From a checkpoint of a small multi-label image tagger.
Model: 8.23M parameters, arch resnet_bottleneck, activation hardswish.
Training: normuon at rate 0.009, 4200 steps, batches of 64.
Data: trained on simulated telescope pictures of galaxies, 48750 training examples, 5.5 epochs.
Rows from block 3 of a small multi-label image tagger, named by matrix and row number. Rows with one number belong to one channel. Each number is 500 + 50 x the weight over its row's rms, rounded and kept within 0 to 999. All counts start at 0. Numbers have three digits each. After the name is the row's rms in percent of the matrix's.
After each channel's rows are labels from the 100 images, of 14976, where the channel reaches its highest value: "patch colour" is the nearest of a few named colours to the mean colour under the peak; "responds to" is what is common among them. Only what is clearly more common there than usual is listed. The data: simulated telescope pictures of galaxies.
# convs1: 3x3 conv (model.blocks.3.convs.1.weight, 64x64x3x3, each kernel summed), inputs 0-63
# convs2: expand pointwise conv (model.blocks.3.convs.2.weight, 256x64x1x1, transposed), outputs 0-85

convs1.38 101:522539517586486573557561488548565558570547525548552546520574492519564571564508574571583519570547577517481543512514530497541536561501510576466549568580578527568509510502496580563515562505563460
convs2.38 085:496516529480471426435433545557521518407463416522393538582457440479549526572539436487529530429479383523529525506478458479518525481548496495514471428525488477585443423478436465423500472494526443529580515522414484504476430438583430406499534474451528450402562510
patch colour: white
responds to: many stars

convs1.7 095:449592490520569557537550456548595555546583529529527563525590470517511377540550546573497580572518501543516568490481501554516487565530492527538530503598535531548528586457545558528515550491543549
convs2.7 089:460451586434538505495523589519486448476433482429420531506455543401473494491517546444512481423517545464483482504468479463515489487507397527478499419454453484479598486430461462468480421539552482478544475372484426413375423482512589473476552541461451443488481507
patch colour: white
responds to: many stars

convs1.53 099:524519475494569552535598608527570605492537451517510603543546463532569478601497553514534550559516459529510532509503498529579485534528592511589532566507395497556472485498550540510585514517493445
convs2.53 086:481560469435487549468442514542380605428574466402499509473483504539495450593470485577592463526535532537452472472512482392464545451534514501556507517492484496497398530452569448465480449482458497457476454467457508532501542514419449448468406444473541466458466462
patch colour: white
responds to: many stars

convs1.61 095:489426502509434516470406501505428405554441483504513414518403513514431530443429448490445430514517563446532455499504544473422462471510509445506428509434500558451452525429446489388433443513544445
convs2.61 106:445548533432559493512454557490455481458433524468595496441451515485380545435547549522453470441539551505486503489516519486500471518517519583491406505544526559537568474513518477474417569536542495642460515485460503515507520484492564538522534540409451478558529423
patch colour: grey; brown
responds to: many-armed spiral; winding: clockwise outward; tilted; winding: anticlockwise outward

convs1.10 087:494458544485482523444481594511424485518484552536533459530400521517469429479465402457484416469476395471477470558496494467428547493498520529488472410414475495404554547627428528502542426540487532
convs2.10 112:436522487546523507520373594517543485526470561508531563435615429495418430452535551504451503487478510509520477516463489348487552538569602476473489506503490496560559464439523461446473533530549483601516520524534506375501650487565532501550434602490447579476519487
patch colour: grey
responds to: irregular

convs1.9 082:576483508447542555517592612488557584503561510573539579605525536538600471540482503486552522575556503538494534475529580507568505543554513552483583561555562457551474497535491458520547517490488581
convs2.9 096:472530449591486440521531471501492482495501432457482494505553552457435481525446514506434458444439489491447494467525466479501569456521486448461476477520495480580453550429435486445490432458443486466498430368443526487488419511428503444513546478541516456433544515
patch colour: grey; white
responds to: many stars

convs1.8 134:551449462496427460511481575504424457532376482563489408568408494573442480423405405494488398492538496571498501490561537497552518527568571557459519475429485508489497482523511506451572492468485511
convs2.8 102:388451573529471536435553447460496535517514512450429503597478473446583522464489505503502501570446455463543439463497479472519529490484453602448469529465469545497486569414518531464453505456423450517456361503434517434503471545382488426452461453522466531373540483
patch colour: pink; white
responds to: irregular

convs1.34 094:504528480550558480502559488511559603520588478492496573519562436461480404602535560605499592543510513514438537497504447550534490534470582481584548547540459485543501558451559513611527551518500464
convs2.34 101:501374543489500461482407522515580472494495547483489463495532454452438514479567423411537480524452459494436449563451499428450537519522454488551524468485483566485521584478449603483464435491517454481478452476473471462392484436501460566471605534553421558512590446
patch colour: white
responds to: many stars

convs1.21 138:478565500441530471560544550486506502390555492359444534425498517461528581552531542488511567445436481454522476451507369584430528548449468529537570509501445460510568506440498474532535504462454456
convs2.21 113:547548397463494468558488510558346502527416479452404455436495554421475437521444474549543564401531545462510389523452373490417465534532547520531503376523498482465449488494424449499504448545475532517479492432528396527519536556552522460453504467523445393500491410
patch colour: white
responds to: many stars; barred spiral

convs1.12 109:507517569500540590498575481505565591524551540442469596413564516549543568550513537614583523627489409505523529561484481479476526522442536519555521547534517546530511517549578544543523529523494531
convs2.12 104:434517471532440524426584543599460536370479473490485424476499488512400533521548459476417544540469452449534542445489441554436467420548471453426516497515527401504439538513461519448471459439483560475581433489554497511472468437451501464516510494400505431560549477
patch colour: grey; white
responds to: many stars

convs1.33 092:510457455499437469407391461525464438507459481523486417462418559413521551461470455478477432483500508462480496523439489405472479419522508439531429501472454496440384486430449514460399467492542430
convs2.33 109:495543464570510471529535551497588552480526446433428539506496509502570483493497410507453444454510430449481484523547485554580528551524530535511391506424488479480483395531503559535451484476468485490409487493535527540399477584496506444562411497491542477501451469
patch colour: pink; grey
responds to: flattened elliptical

convs1.28 096:496432518530458496425445571523421474576480511443536451507416445504470551455476454480498444468488447508525436511536448460477494403517547434439444452400521496416400516491434555426393513518529450
convs2.28 106:576508488529537514495528471527532580531503451491443569555562498440457444370518529493510476479546525504524445503477497447391435463546418408449508540512507487488612460446418445541456537519537413444497478436605469393529440527461520497592539418465510525582483453
patch colour: grey
responds to: two-armed spiral; winding: clockwise outward